From a checkpoint of a small image classifier.
Training: muon at rate 0.018, 40000 steps, batches of 256, held-out accuracy 100%.
Rows from block 2 of a small image classifier, named by matrix and row number. Rows with one number belong to one neuron. Each number is 500 + 25 x the weight over its row's rms, rounded and kept within 0 to 999. All counts start at 0. Numbers have three digits each.
After each neuron's rows are labels from the 100 images, of 14848, where the neuron reaches its highest value: "lies over" is the class under the peak. Only what is clearly more common there than usual is listed. The data: rendered made-up planets.
# fc1: MLP up (model.blocks.2.mlp.fc1.weight, 512x128), inputs 0-127
# fc2: MLP down (model.blocks.2.mlp.fc2.weight, 128x512, transposed), outputs 0-127

fc1.356:535505504513492518537440487497528501465521472484505500488537517486526471535498544491485492522484500485524492497439478480487488486493554475500494496527498495487528547480467481478496526540514471500544507481533522462478498483532519508492515519486485497504494473498562467532455475537554545538537497467522471502486496497505501467527476516468542502485544485522508446486491498478485508503476
fc2.356:530509486451504496528507479500509483534512492494505504472496487498509521524479493476516489494543482510460545465495458510485464517545499520515502520481489498458475491512523534514490490519467496496477507533523532523494490497496529421512555505489512470494440520467517534488484525509487523542492529525459457445496511494518493545472490516482514504506514502452487508496479500520444510548546
lies over: planet

fc1.128:524517519509505511509493462536469478489522484538481488480491555535522500507492490548522463517525505494518518501499477496548509457497496492481483491503480484487509495521508492449501460493539500541514478510484487474531513466515491540516439515526498548543520516512441498467467456467527540510503503438527473520479518522452484485488451536503484475475498501477504521521515502507509522528519
fc2.128:536493448466504498471544490533498530446448514514504533485472475497518518515475540487476499514495496526527511465505524492507489499538495511534543527513510533525513484526532519540501497493474484475475431451488501500465521526479494490463514512527489499484507515506502474514530532513477491509493465502531440506500468532487516504483504471463494542521472502510518469536461510490500450456513
lies over: ring

fc1.263:505485497503495519560456516460500467519482480468494542537484507507482513513526550484477504512532473492502476501469439477486510533484463498504478434514489515464461515456475503555482567504557516498522496526504531494493509526484524524542499498499541480520542547482516486502452486491493518485486507471491489497471489514467522503531467505521518530491481523508490516508484488525500503474507
fc2.263:499486469489488462481518492555499550486500566463470496488472487477494503483500545487472476520472559497470519512520483489529493503524527510510514503463481503505508461506485546538545513510530497489531529504473508541526496491509455483479525463482492542503487514495515483480519497518532516451517499508529499460499443502492534509457521480488467439532534513511476473517492503530500480498478
lies over: planet

fc1.144:463531518509460496506499466476492509543467495522494479479505503489490520486509476495501494536530506469475508470464523445519465499495507501492524507537533509484480533532453530499462490502514453545501495499503529492498486510464501485535452493500569517486481487458516482465457508494499531524496502521468537509511485478477536534522486522506514530480519481502510554556538462494533488461502
fc2.144:520474522542468518490479449503502526482488478532510507496471493484493452517518491528479509514550496500482497454511516510526496473479541507541503496509483473502495522464481477519486491530526459496536512483536476470589552462481470473495529554521491520492470514481525528515445510487452498526487500496477480500489528520501526517477477519502542541514460485494501497491499511473499466507509
lies over: planet

fc1.44:483474502485478481531524510492446505505474556537463487505494487516522538530523554495503521517507522506531498480512502484489485474534470471467445529536471499510472483442485498489514472497503488525494481521559454513539510523492483484496538508467496479547515540536503512508485502498467469468509529518528456480482501527525485481530504479492532526507482455501470526481463532517516501485523
fc2.44:516473493503468501475527467542496467548479457522488504529528519504524517492474506496481514546514529473502540468558524489505492503525505489477513504489511509527497505517496488448481522537463456481461501467497525515536473489465478482518512469492525522541471534497510482476545548522526523504502501509500547500495491454505487482470454453483518481517482469501486467508512550468534502478513
lies over: ring

fc1.110:431524511540478513522497520476507461508473457514468480544474505497492559511493503483486480456491463478529479550483529505508482522477508550493508500473534516490488467520522472511442500484531501541538550456523464505508500521490497477488499515488511492487531534504524491495543514510495489497523533460457513512495472448486491520477461516495516493492529475533508473532527508486491524501518
fc2.110:509487464511500477503481495480501475505463496515502465488531496492509502430485517542546596530482492509478557495509514455533493514506492494486493494526458551496480495545530503532522494492501473450530459475509473482521506465493500536506486546500488525484507554466502522491515492546497494487525497515521500511487480506463517477478500497473489490484504460535515516497492486544522499479473
lies over: planet

fc1.299:538471541496503492477530508503518528472491512498454510536533483528490516488477482478516486534492504482494535560515457471513488553531511503474509478504495495532506525472466477508507495508504495432503456526488518493507541488523480512508486513487518500519485486490497464510500500441506469500475506481516494531454498485496508491461498546537481458519481460546527507534458557526525495546491
fc2.299:487512475441499507480502464544479518479508457544525531502531546511485480526494470505468483499476457522496518507510554486460502464508487498512521508509472520509508454521508530525502491473468508510493497509497502463484501511476522471494503528506502536507533526477530534503499490512495512509534511455499475466517527527501504420485533501482534547535476524452518515490546444509487498483476
lies over: ring